From a checkpoint of a small class-conditioned spectrogram diffusion model: 6.38M parameters, patch size [16, 4].
Rows from block 11 of a small class-conditioned spectrogram diffusion model, named by matrix and row number. Rows with one number within an expert belong to one neuron, the router's apart. Each number is 500 + 50 x the weight over its row's rms, rounded and kept within 0 to 999. All counts start at 0. Numbers have three digits each.
Before each expert's rows are labels from the 100 clips, of 14848 (inputs lightly noised), where the router gives the expert most weight on average: "strongest on" is what is common among them. Only what is clearly more common there than usual is listed. The data: phrases spoken by 400 fixed synthetic voices.
# router: router (model.blocks.11.mlp.router.weight, 8x192), inputs 0-47
# up: expert up (model.blocks.11.mlp.up, 8x96x192), inputs 0-47
# down: expert down (model.blocks.11.mlp.down, 8x192x96, transposed), outputs 0-47

# expert 3
strongest on: fast speaker; mains hum
router.3:536527468441606447507498512503378398584579442472428424422518590479543520532501409424588453552534485470507505536446539505479470521377556518537527
up.0:514564466601557525512569522510504539530514527479440533480504491538450496485486489594434609517397569482532460420474402588478509523512472555500562
down.0:496562389444550453519509504521394544498548467444462394517490462474477453462504530535481443497534551594521464523450595492518514613506520555474517
up.1:552547494518432478420517456477518498534492510504400384565525473552435481525332521550456565475425509479442510430524504478491552566664479496492620
down.1:514490522465485438538525509535394470472492513506385435473438517507522369476397472454553541491555593536419511488433491532493578513495587524587592
up.2:512490466430553514460534493460533532494524494461359507433544553470461492573551468495504522536443503398422510504521469497336510509533528430550567
down.2:497473516453392503460617471519449570443593496467517479441517449462473498507522507454497514510484407504528518535428455541445434546440446461464521
up.3:505477512437521515389516507405536507487432480506516469480540430521540426547447482539442475436426473482573498395667493558517496487481473429487522
down.3:407434466452520501428574574532551499492448481568487603450505422560439533506494566506500575531527562488597508446523470493433474520568577579471471
up.4:533499486635451582447623529520482478549471476520560496472467445493504458523446544529500482423477455491421530403578511513534500385563550424523501
down.4:476515496564522537461457521474515469485584494382525497491497470485548480566476494484489459455504489552476423458523473530502520371546561613575559
up.5:540563525635484489490577524522489522488569498498434529486496470567531414448485497440463533520504543433500558529416388446497534531525551533558546
down.5:514502506527400396635542525603450535369498468588418472572486516459404421417536439483513452507435534456467500463407466533471486548482488489490541
up.6:510453565491514506434543453453470474360444481520491508406486420481549493464590477556449525399543578584536572499526472414431562449483501514491548
down.6:520449526535490532483536450447537446465449543575582514526422598479586528501513530512521489464470405422507485541488446468551505420540379429507389
up.7:456507499446427457417539531480562519533508522405566528481429418469467512467418458521579513537461429504444496554550453468535523460595437568455447
down.7:513531484497524482458498434442537542603500454449544497532514563428584479605579437555646506576489539535456565538475606491449546536553489469478522
up.8:501494491473468394493477503514509540472518531563475496446477535513511486374465460525463513475488434402524477552452433497502405587426510531478395
down.8:533516509533519382595442467563474563430506468566543437484562441452509472419462519544515410555435528543418505560443463510481493489465481467562617
up.9:401484480506501439500573527555516474531586519415531527550485485467441519471487572594520548577448489535479461504463486559573378458560527650510506
down.9:576520428531495410466557540579501461501481431504510503531543483433560468510562364544433396537496527518439557568436462519498510502539488442506562
up.10:522533466514513466503433500531491523476489520602448503531487540554501428492563405483473550564468545553565508542517499490534517572432505474489524
down.10:500558582488496395585470463598506496440442518552496510548534505503469506451516490489481479565487521442527581494359458515570514575475480473481582
up.11:549497460425473510337492483431498427523508583596490486488578444447527448503496534471470519514372502474490464465557424480545512499478498511484465
down.11:495503459439476554512567588475538467510429473449523541482578507543437517508480516406478572433431531495484398478552445534446503468522526398518493
up.12:553524493496517539542487487470477442496520542499460496444519433564552588399619498440448527606457419491582536544511494412521508436525487592500451
down.12:510615560675519476555480518450565447438487547552481452547509498516506461516507461476500542493520478505533582539542456470473522473468506378490457
up.13:519479477474530566518539551419441514585554460474469455436513554506495571503472552400552537489453541493462452411475466542483648530518591464553427
down.13:506491470482419358469391456520539501485529495514479450620511483536491416504564530621445432473528596494518426503458553514535551539586462565520513
up.14:441561504500510624432551592337511475533459424516457485565521433490461486476435375504504555503486478415484524470548468479396487473453524494437588
down.14:602499583464514541546505542561568563465492572566508505594525523530504411453483439561500504449585558450361471526504513487500429527489454434552566
up.15:524495458470480548427585516488543497494507476524468585454521430429540501492442489529500483559513528429498640554505556472441473502506485448447553
down.15:498547499405463528487461525562471431549429504497493561490532557528572524611519532523574549504447463468507564516481535455536562425407455393508498
up.16:479544497548436462429517550477532509497468498456576522571458465566484427447529566498514516478492473495466551496485519469593495504481480577529433
down.16:465520419450496479413558446479502500408496438349557543521513500468448540565503561477462482531465494459603462520496539600506538607574500549433525
up.17:478416466484497473432596452437497529473439566453536484475528501432481434384532550591490470388391477513498490530542538452526505485433506549523544
down.17:475582463487496550442487492650453527523524563474531558477379557502563502591487543434509411534487497466510539523542543537594608559514510449541444
up.18:455554410492565541526568541526468487540550480506447511443483440612497467552507501558554539512510520429523527495505428439464534575553483468510542
down.18:526552480530485440496487541482459580524591468462361455519564494550474545535487404499456505586472525522498498466517452503530477507562492518547552
up.19:535481450491525481485473515505474492494491513641514528412609433514564538457502436507531491436540495472503469497441478474511442514453448534510396
down.19:546514485668441509605544481540557493442527430483539482518500564468478542480476500506416448482463456563384636545515450510516493502445538512506574
up.20:421434517436454518484542461494533507501528455498512606489512457486502512366435535492553475474596575496474502502475396463511471424514530588477502
down.20:510595532468494500422440504528533490442490539439542475508537518355550497582493505518489489478526489521488493530548568483566484479464489408513525
up.21:536501452559570402528568594478460602443592513500563534506444448521515489406553543600536445511498514576511490463470451608506524530450478540497555
down.21:431501449506455530530513480567456456500501435491407474450462513486480458498434512522483473479486530465456488501474490486524529589491538513479468
up.22:390441532500505549493591508530503500484497500505530449506480494603492487487481414464454473492496540554473475546531536447427424550426492451511543
down.22:563462422479450491439519507471543433440474487480541515482487424503546571509538529501434456482418426410579518463513526494492469428535478471497449
up.23:481465546410481576466503602491547539526560428461434574574572489473522491525493584508544496564524579575433533491518590504532529498438555553535579
down.23:489389446525429466495571462551495475580483565609563474451452565444465528449532593483492478381529434464463499577525488476477572444516395473444502
up.24:490483476434526419497413480523579559443455494530418506545521505521551542499451509482487433453479590428541504531444519493489628408489463528489545
down.24:475496530499455579440558544433409474616448476504528481419478453601474510541516500527469453486518451624508409408480513470493527570548574443549476
up.25:473573501567537486532470491401515473521487537431511522525496503527497589534568487498498580605475539530480465528444473471510484477520500462539512
down.25:468570443578471478435525466503530530496545473462457494408498435439491528513457378578473455568526473577454418548494528430483495530537534476528540
up.26:447497454480444549490482560453499503482574473532504473504460515478403408559486483434497510523498513519481485522511501454522557552458517538470504
down.26:597409488447507458484548498562564512429447531609567500387575495560502454476500531537430455430496439513463546586526475541488474477507454471480471
up.27:541476449473482564573502565526462463581572477505518491478519488539581524429531471440469520594462469500533478489474501467507495476475439516517385
down.27:481490478555486472527555514510532566473443528630463495501487523534517487468546413511526541448535480490422567497539558541481459434504488436500582
up.28:531591505588510398449545423423481441440508536536422393421494423583486461442440476490498579518408455499496491400493485510512492563526571501461544
down.28:534520484586551486502441455455469505507497551396462474392528436541379431455472506465512484538490498542526458496471508477472512597463535609449421
up.29:525502492512531538551490548497508474432492560577459505483523571553392525572411468442498470524475589514495505544464565536520533564457502496427545
down.29:451488440547504449439549537499573490514454483540568523504467466458494572462557541460441542414492487528541499575490487453462485436599538525540455

# expert 7
strongest on: /p/; /k/; clipping; /tʃ/
router.7:538465541509430456501559504535536481460460442470513514536504435497504532560414496514465554562537485495445497423611585516455466492512538429498529
up.0:524495500532505462493554553482484466432476502544441502505516458544487449557491472460479433478451491388534559493563557469526499399542414534472550
down.0:528578545477485560502512383514446543550532542396575518494518535468564547553430428525525509447512529601440493547479455555396464467472526483485467
up.1:591572492579487527483545554534490609633435457529441578443531410444464477436576487510482461474501483538524493561531483524519421520551507508499495
down.1:484477558457532505534494442486490508474510497535543450513500528554539651496471525492470491527587529480454460564468494503439572450471528554474537
up.2:489495493528660494482567613522522586545531539556443485498542483551404448527539534492504390571495551558453509492523592461447544435502490483468545
down.2:497450493516488508467555581486492485494443531484456516498528505535518442484510379424428491515409485479532522531508457499613520563508457544488457
up.3:534407478427457487403555429525457501315506479546575511416483485514547595501447492553491548441421388416456523465431494488520527564477464505472470
down.3:514545493528555514527579565491500501439479469467459450439535464477474496418485411471515475537505459494473500524597439486445528529472534479467500
up.4:576338511363486475504500432509439489336458521473511543468493460557433537501418487516510553481484578441551538458496375560403518528489503491513523
down.4:533541421575523524472544505479488482525541459519565424495487484431493504460600439470460400488504427471453490528522471481508481572483525571397505
up.5:468378523381439552575492402550448478344473488556542514423456450540506564522450564512478583506440464372464519485471418500442458493449523488591428
down.5:566537416648535506486607558454538502516464446481552422558560461472496459420513469468450468513545502503550538553506462484507563587527557542486519
up.6:565576500528449530489634475474504503497465514436508486534533447517560445503497571522478535474411436436512529646513485492452449452528474455560502
down.6:496558509566534515527535481412548512571523454496518455568465435558444480525453579521519491504535526528461466471546486435483492489495546554529526
up.7:564526511586430481492528532529416442458435485484490538484612446572567432439557607544527450469505534468459512437607492476547616537496503514529572
down.7:476456437442484461520527449462456585501577513531471481407519562524569441489466475558491466467537531542504487552446449424603476515527481538587531
up.8:575479491459413399527542519479467496509436570480577441575590493418568547527410489479476554538445544451474508521503545546455499378593469533519552
down.8:482469530443483614475485537425612504518521523578381516464480535585469413494637527586525443526504512464570571436522553468540523521531440514479527
up.9:541476443569442537512539467473464541613437509477529536425441421490496415447580588476502525483464473469549508534478500603457457464486504469479501
down.9:437523530419471565449469504509516440477506476521482546449501486510550536569510458545499468526513532572459506530499504532585452499457431551413558
up.10:493483563503483563441540507565510448411408485532595469515498355644496531521501543502515489519526452459537553451538535546500573461551456487551500
down.10:481460526502451435564551515526457549499531559535484511467381546533438486403494534648510526487607560468554527497459429546528516564534552556466472
up.11:565522555527543476531500531468465479492511501515531561506550445564422506482487473437492482507485510559440540492480481443420591433509546538492559
down.11:456460452366490450472543491537461503469474497494545537379554583376548508485569477579506492504460479566474506528473505541520541522518429538479484
up.12:506549495525458447435510464468551534438491511494526488590591441475488556448567469517481553524457543564483505457509520555486500470510471459561531
down.12:501567521553514519508540533458446483531456456492511477462406524564446445510473503451462477512491458482569585469546393375487481544406484594413416
up.13:494432524415568491535494470488364509530492490407410482435448495584531579473489530461444493513449530494543501581492454433544475574443427558503415
down.13:588598564608514474486467404457480476486480514505569489554494484450488526525486460484626540582478521463475546509512486484424471536502412488490480
up.14:626482411505488567506483433565405466507493491551540541432538504543510585496496562602491514538394522399420449441443548473426526407501479516369459
down.14:444616533504426532433490560411556515504556504473487501529527490419535514536506457465533417560543520470507528469543461458491459467547422581533569
up.15:461488499530513568514474436484596469485557506437447446504468524557505445520427534504457519574502519458444578460487465407474591437554527583500609
down.15:585471468538496408477497516497507508573483526445484493530486521487479447470534514452499480445499491425570496431491544502463524505584559454577478
up.16:493516458526434492477505452440510461483475469426494490399511440448480471517457480546447573593505560531509552462493565400603545458471643578486564
down.16:650554432404583464463523487491553533489585495558552529578453551559498371511504507477497400562426581415483556543543494470426440439499515539541470
up.17:560477497519423495528514441499458469506454451422458556382430420465440468474526548571537500475436459393539501510432475530488448458537611504613407
down.17:470581410609624460493570517459536507544578462523558398580449446572454508502490551419450462540494494532454412563515503424498544509527568532529500
up.18:519477435542557460474503427470508580482543480499527415485489473414531553576502490520517543419454582497402514520502409511552613397544558500425533
down.18:569526513458472490479441532450462439527493501510454569458531422514618487384539486434566470489483487430424494542524551457560408414463464544594561
up.19:487542460527517528526473550520437524581535520489558549483516511437468589549468476447480540538527481488474499487519540515417523446559558536394595
down.19:559452464437459546390469487516610469501470501509505576493496528390579491521577411477505403410471526444524518451464459559536513393502416491497476
up.20:505430494445443566473477467475475434523445504522577389563544554427605515499507365498413454422489525489438459522468569424491425525591519540441495
down.20:613485474448551496486550453452527512487525517596489518434442484533508425442539483507469439555484447511485559478468480492565514515415507464489436
up.21:419473596509438490586455503404550529462471537517497549446524513508374523569606522499570512538495650604431489440552514584449522531489486511451527
down.21:536459444584495482436520500467560478498548483564523496516502588430548490452549532518439418490533378498456498542475536381518539466440457562496464
up.22:474483515446464530449525492540573471530477495418494544512510380479570471544510570571465496489493560554510598501544477482567371433516454532318517
down.22:472637493554580466516358467532479506506521554524492458537527439534459481527464512479576573535479535466540487515589488486395598506513537437435472
up.23:418444472497472420507488442451479478414517508548546488561445488531488515498478495466449556542573456506459539437466503481472559487507604503472539
down.23:504526488479451568381551463513545542437555495435452498448608548441478489514531448601531465409474562495541460454468469499548425546454347481525531
up.24:560497501560504519503543505539344490515470462514460566430539413507488417471497550531511519558409449498420607544500507493506506469496486535478515
down.24:491499542526444523410436439472597569514546522470487550533424602486517412548488507465462506388531547559473497417456556491568452456476520538540518
up.25:458458485518540407429532510483445571570498514542462474494406377442567525390480564496443436583444528579392577524523477399555574550490516505459567
down.25:467469469496549533539517442517507429566513607456423511499508600508517464449468466532568553505575557491470535531651519428540503558478521504445529
up.26:559513487427467530463537555523512640460471494456510511442542484440424527487500396552485473542481523446454522499560452507491500535479571482535511
down.26:483466467508526584502563506493533499441491477530540539528453565420558472453534499525505344497498381429531543477518494468526537412550448508495409
up.27:565515508475454561538542498567548552554474513489474536460553382411594478562495476557502483505484457484636525563498502559443412488565505531470454
down.27:473498502503569444546507437455503533474524476588589475529485518541489538480460577468495496452510498459446479516556484513446551475538593513489478
up.28:476648503547565387493544622461516542437526490556416471535500471523526594470619455435420437452504512529459498493535545536542497492518564470495552
down.28:480393401494410444500435436542419470486416543550509490534463600433507513498498550564485483540477487555517587570466515483496534484473433461514489
up.29:460506526445425542578475556493636508454507483502465473484457531454582460527499515506487499603528533428525489467474442499541428516516581499573439
down.29:500490417627615419522556403524412511502450556508596419552529481520431507428427568441509500512486478580491533562502495421373588538554498529461465

# expert 2
strongest on: quiet level; fast speaker
router.2:461555497482563585568459506376492536458473560566488556388507546511449492557551443446514480522474622527510453440537443588481579465435481467539549
up.0:529549453524566491540520476468384438527586507572454450516541532515384445494417371514466504548520474574456500512484537472453416559478602503460544
down.0:520489559617515500516527513456541477461449504536464498481477481507465531463454472528431545455477514476572490528542448535454591411449419416498442
up.1:499524486416448505419564473390466522538571520570454520508469508565538461462516470503565515551619594447457550525512475528470458527473527546554499
down.1:572581475487583542580493574469480554423447538478374550488535497466455536461471412523382516506495533593547432533401435451463465453375474461474494
up.2:543458424493424457487515440564426545447495463440552543441465433425477556501422500517503550527520558522457559574414506474436488455500450651504459
down.2:449481555484499460461489486396465524512379440512428485544401445449486474460409569548494494479550554462417454464414471534482442459417555461516540
up.3:486481442515605513557590559525558527480506500523470507430472492589456437469531412511479457548490540584520414541487432410461503587451550531488588
down.3:527538479612419474573428549554393469483473461546546549649503522499565524513577456470475448500401435505530448487447527470535557568479402429514553
up.4:449564467513578508447556542538543506457531478581462587496507462549592419474489508484556516460563543447538545477397477491463469437421527452542509
down.4:497541540549487654589509594548471573461442595516467563582541496548474521536523503441495506533482459454534486478472503477468560483513438521545555
up.5:467465490491434400455510484612578453494483475466496544428499467461615457486484660518527512477572541358529494434507499584499572481586508499472511
down.5:534507494498548585528460535438561467489438525539523471478504510522559493460507491432490472535399469516580514519614416447528439510517468404478458
up.6:516474550523441491412499432434521516489494503452568556577479490462542530498438443600406437482462527566616603496458532561396543468558500626492421
down.6:396498610465486596464563507443482506578493488545450497470534540469469481503542516404423430416466502385454591468479462455449577529508492373431462
up.7:599456469498453478480455440492532525564465458480588498609408486534612545541490542490459550565421580527515521554516595443527595532470439526497463
down.7:493439522533506458483454400530518483404613496492493450532418625472549480506517435530434482494498454510503553498486545493568490507396495571482510
up.8:476518476532513505516542517529481536497597493547467524489458506510545500494482499449504461427507544452528525536426461486551524419502490534530558
down.8:479524520645492580556469606536427466544457520576514478548458486479474525549537461391481530465447447416569490496454487460517541534506486453476547
up.9:471478597511463509528568510562517529507423475567568557649479481558617450471362546501513500348521438450500442517426480543483469399509541541487416
down.9:517493462520538617468560492465545483475457524409546545459460518574526521494559503406486437445437501489481495506643432484431440502550487502521496
up.10:536564538469542441438558514435490533535453509438520507545465513539581502526488481491489545554375543432548528449491472461507494487448518461562523
down.10:491505535499455542559558511457454493516476551513385516480490414527505478512421526482570475516479600458531432423440398558527512393486583502481493
up.11:508547510487514524394502554392513528458505557455464466599546467536552498492467542565482466483440517474518436556517524463429364457467509477589475
down.11:425604551369472532502516527472597457459495546451436525482587300490455418472428519458602525544528497491535454497527455530452504510415512503564495
up.12:573538566533575503493525487478498561484479546436411477538486409514557511489509407453426522490467522426577509414564482557445549573537527454498471
down.12:453480515481517535413567571441568529478547564472502510431472474454485562466500492584529452439486591526493357531529599505449511484587548449473376
up.13:482497514376464445372488453467522531455505518532511533438502396513572476510447500503505498486547481489473532439622505513528466501527521537550522
down.13:551573515581525498496583469547503497418499463431523495522484482521518484517431533619493404627482495470458377556358446504457454446472553507519497
up.14:528555487517579440387477490444500457559518555505518469546504493458539421437483475502585516457347552446480525525479448466454469483496521457533510
down.14:492490407440553633496561492520515477455440518502526520500533455657531561430528567435482555546470507496488410487453483501490486551560513548567487
up.15:505546456570521543529616466571482522505474534563550559517544534518578539477492520492481486532620579479495491549465462490421520498466544555515518
down.15:534571486529516569504522574522518508500486526458450513528515543558462428535489456382540566560449501502568495509482501515525512509427410549593532
up.16:507550478477490468512504495468446583486481502601472435566485498491433532535487426416511545555480466455437494492451515483541530622412580488449559
down.16:580467478532478555515472468499526428470479531587523480482532510522563473411527480550516417436499477459351523543490424532531528366580500502531420
up.17:377496460521475595513567558493514556528555500498478562500465450472627483497465560473524486444520525429521525471437487523486476413484595511512547
down.17:531590515586509619604481611486502483413491526487474566555493529543504498559444489385475477499411482432521491476570479503495545521480473476543503
up.18:474520493494535483521567494529556496544455475633598557564420538446569492448491423582561549431519487415529547561574504510478449474557509525531480
down.18:496478555533533604575508564523487461503394536410461611548515505458553495614520546486455495438487511480516500542513493493470540474563467503403465
up.19:559562572534465457556457524481573459561514521522475534467515397479469447491597472545479452581483577556432537436522539494460498465505527459427481
down.19:451501494569552495420545510523487490391470526478527424468486543480557555503493478531469510470508468394538484490456614434514563598592507462531468
up.20:524503440435504555616518530575572532540449532541606482472437470500484447483501527423536470484455500476532463554481519434525567468518509488514549
down.20:507537519614508523540483577553434444469477495522528487555513499509577510593479492434430520512475418475479488522495508473507528472437488494510607
up.21:537464460436467564528526493589566585574519482446598553518416508463409407531557483502465533403497501580567506510473484454579440533542541459487549
down.21:556476527540411447568480518543414524433417418567536521515520563499600617550522508474560545466550456469514557595426497557488507500469475520481525
up.22:487529465572505535490594534522511516491524517602529539477478465545598431479493531468531496442510538453522491479482457491461496424525544488519494
down.22:472563513571509610601544583539442532497484527441468494609480507590476507497492444435506471534440497484526455571583432548528494526458447550500441
up.23:562512420482491463467441472456484500491499566569441518518504580480502503489451410472543453425485527420537555587421576507476438525563473546597456
down.23:404515487485475554407541453483528450494556542517524587521405403565505480525615467501456498627505459463534449493546564509454565452539504528535500
up.24:465482478420478432526495497599451456466524499502425459445509425468610468527506537522582494502531519450473572394447474542462551431578483511463560
down.24:529468428518529505621465590514475480383543492507398580489509535533535546501487512448540475511429483488497477498542516414577509612424481460550529
up.25:464429542425431513443498391419502531427494480418534541457418443518546517576502474541473505482526512482604567443614443492490430448456470462476453
down.25:519531461606516414509492529537482433478511479517520439500481577439585432417576479553525521550514466490472482550366545484559549625504551423525557
up.26:614566455504590418448555560464482504479513486501402540474488535433377497538600517558549497447543487502491511470566517409471509563669471595542577
down.26:576473550486448465587446585479447451475541545586455544475479525447492462452476503485434428491447509621466540475531474543527514492455486521475612
up.27:533550476492546513435633539476510561513584482529531550575510413574567481516503523497502561475545572437530511539543465485440389444451517484543501
down.27:437569549526506590589510569454530491486522569514469534515540463530426509534405521465439529555469499498595457408447420554511495509457460511457510
up.28:485513514504395561523500457472445498502495483574517437550484573404488471560592451522541494326617424529579425490535514462571553494487495508512590
down.28:540470477520442445525501514631429562461516481505516484608568544504583530496511507461443546491539471443471572542474570530511500465467415550473556
up.29:552540586565542572365566537467503439523537582552454494606472416508589488492485528506538489462517496415545500564482510479516425464459483542470413
down.29:454575493547429662513560562501509554484323465517494517549582473440428496508479569345476533507508468455488535422530371476488447474552464489571457

# expert 1
strongest on: low voice
router.1:428517487572525492449632513520571581530510445483469513578427564467485527456510583568482464507477518540403506548455489507577405460514552538487439
up.0:545460611452496497456508456506570449594480515426561455454410431501482516426373536489517457418471461469478481448540496587483454525487403486498490
down.0:567464443531414545552487502597486452433433486509613456549476530516503441393438476407415512424490444508498535520518473509556568526409432382421575
up.1:543477510459582526490492439421471440637505497473484497405504471519452475483564484537576516656518468519580539434571586527457435431590489525475455
down.1:531520570507481507566542585502550534530538524548466470473459482442585497467538460509499535468470457545459503526547528465475452440442438403558485
up.2:467410536623556471498504550550563486393450506543523447563508555537472547529476433496476516484535484536476436530513510571466489509504468460476488
down.2:615538500481509552511534581497411484467481483501473497430509460590456469559508527455533515571395552494544553468444533432515502554493432462531492
up.3:494543534511478432404503459508528572473483497492492494546465560486385543519460530449431495473530467468518508560463519564413416593481429560454528
down.3:530506572494504492443485426497537483416429473551520464530492545441457513463546521453510542555473444543492507498488510540446451532499470535539528
up.4:528557516502443494543494507586466480601426497598470428558531522530674439536483517523544539513473425474495478469426566478519540467440516387508475
down.4:491523520571503519479514571602438497508539528514410498568490556482523447478530519483533502527523443463449521453361553476526623566438439446485626
up.5:516621452421520448442550476561490535571552516630565402540475511523541447584467538533599498564545459470447536505434544520510529541442505481524458
down.5:583486541451486501476500568534481624435586455474527450538531485446567533494601471549471487471497516515415499510403549531480470504534424508546543
up.6:494403609539441511535564500528494418552535463435524537540489453529463516461457502483440538571452508497495475404521474541445418555489405416512597
down.6:388501503422551537507486527553520516511525517530512437476552495578474509535497519465426513370519581549486580478538491490518522487430533473498504
up.7:487580488406477602468525545511492539542640593494511476500525490583491461540431531426544561616447577529521468475579531572556498564479528511574548
down.7:472489429494488415476544455536524462497565517461446469480433513542501601488535423472507495552558571579495605510497536522540496529513543479481548
up.8:504544465519461497560502485501418545542450503489411486387496450621614473489517486572466527624485459488501513460495450585519480417445494440470478
down.8:468447590456489488389519532510434565475507529470495556580515618504501503429487377554549446564459507438473459442421535520476503553492462462469576
up.9:508553547445440575398458512386469402553432604443444567438485408494571504567491545406460545481410489473473464495523444521546509499491418538544477
down.9:533491527515611544557468474485543456613393526573457486396517500441395505384457537470524559456505484446538537549540412501496487424438586482492457
up.10:484510564489479444484409410548531406602425544579406477530531485460438530495586492432466550436463445455509539514505531412517487401492446498469488
down.10:477544562531486514415448470485523452423435480621497494494554527482481493475540548477617571475456505468507583507444439489473528495460461458512549
up.11:479587466476500484474525491488443478451445535492512499569527606484354606491501442427468475526533473456539516554490565491496414553501460552478491
down.11:456497531537533472433535472503450524477601456465587551469477568491379518568509490471549501567550452520565499565489547504529476594571456502511605
up.12:455525424502551477543533652522496483455558538549518512617477505419384472494538445513465516534468490561539509562499419433478469460405485520497439
down.12:457513460463468464504563491436501553384554518442518481412508480509451612514562504469504507557564367507487448481472538483519419459607507606486485
up.13:574417605394450541504521458471534443538497495482505484399516398521638552504427529553508482490451509470531442445561408471503457570467434501505438
down.13:499488414506516515605450544524443412566453531411493497495468458478533501406418510494407440427490537485429500452534491532457575431403448451466456
up.14:515499541492442454469492414529534573490422507520506555523514450539428510557489564466428527439527501479532466478527491491509500495549505556512569
down.14:522516547550543409447516415442503500437426523465621489572557515473450461512496587502546485541489544467545524551419474429467435530487526454487539
up.15:455503510441467449397408408429527530521434494515476486523523550524506612618563519497449447470460461452589470514536553587473468518566464525463528
down.15:520515514559523470442442488507477493522440546557566498479492562478459480465549553515476541521389538463537470487482445496484503477514440484527492
up.16:566398505468424486537507529458437530443496491451515521500536428446650533469422515511479500470442557469534470413515452552500480643459437489505528
down.16:513456429420496502517499523530471535515473541493532509566409470485535541473474530525468455463454536424418483460503413552493537476411435535500498
up.17:523408432436514492486413430463504410549559538462563571423439436482489470415536512455522530556525553503590506459584518428504544480486457599452463
down.17:454498457511519562507525513429492525468510412491457500524502467527570527540527478484526491557599505448595563477480594514505458497574515471482514
up.18:506531515525436519502548451416515394489518496439543479418488476516394515477468563485494553526472512533510461483514559460485453499477469550439535
down.18:456472415520502510524529558506474480430501405375544512511560489454500486498463455458501503491574491523579544460503519479494553570425541463473534
up.19:499525505474465486489480524568499497490412495489474535536547553581531519521533494477419442485466431407539502494468530571461465483492423520470515
down.19:518581539559458536407546490491483440484492549467535515481596562476537465480498517486530458480483492393425475439408499517472521526558485483459495
up.20:388508551566441562533512447513537461484434545431490498412481407629557477464441509572462533537444437511477520373562482662495492535477415466456568
down.20:560511416535466493600541552484435505503515482425441516478490476531467446426404460508565539585523487557442496460510574410483556450408472518451564
up.21:512478411490520474520545530507444520565505527465524434618468559534579492466432497499501473459415503402504515513476444480444432568421458495463417
down.21:482424439395434483528480490547512626451521485450462558494451512456544531410466466472423422572560511554462438455479546523512497561548465489458507
up.22:533555505436456533488504463429511363507520510500560511480476408484478500476533547440488513535472498481591491457543551366516491455427525549455471
down.22:504522462551459508523554588454490499478491447351537510513528448504529508499448493440511537541484460439613515492549504531514507509484520439491483
up.23:499431511440480511455523460431488512475366515480556474483447481492504592483427490522465488494484506523563498389569498537527475527524498504526465
down.23:483416542501512585480484450514434433578547489388511538474457479515518569539466537523472428511587525523488480523514491508496480560531471538481475
up.24:449543448516359506581510596517465527514443493519411489510457524548551484483501476592446511600491427550530518477446553594551434440544418455435527
down.24:490511463507478513519503476452442551531553446495530548514479543485587457515492456571521514545558542450459523437414478518426599472562410553483497
up.25:501488534508507586503518485420407437523534528392527469468526526488513582551466497447388553581465471563575450543626485507462481553517507497425418
down.25:408544439536478495524546540454539539508548485374449460527505470493539587606490448498426537571470498495473448435581458519450448541476518530501481
up.26:475526424412554484396474437394529561498487516536487494530549520506431616493568441515445444478516448421560488452563505586489463478555502572522546
down.26:490486551476499495419467435483506518551496529554530488531519574442504507605607522492560515479533490481467484557506529480497481416565567542526465
up.27:466483527442426477435516551546500531528535538470489494537479606542448556495458485442463481536516516519518433537500535582496509664567442557540541
down.27:533509458429509467465570481499438573425471464431464533476484529421533493459495541473553453549534548463422483503446608610537502545470477507523513
up.28:505533544524499497526526440509519474520412465479497536426506527639488529566588489501509474533562441468465556497506546493522521422565429473552486
down.28:571544465386651545506505617494588580530485513460553411412544526483545498524570511468609546503470421472421492477455538535502552452564536497542533
up.29:475449579500514504473509421454511482500436532529474521435520503491423498474522421566479482485493532551561522346553521490490508477568530490495499
down.29:413435583515462495480505494485490421551577517413464466461506494480488456520500546506546532558551510562500579509433493497466465573544539500494484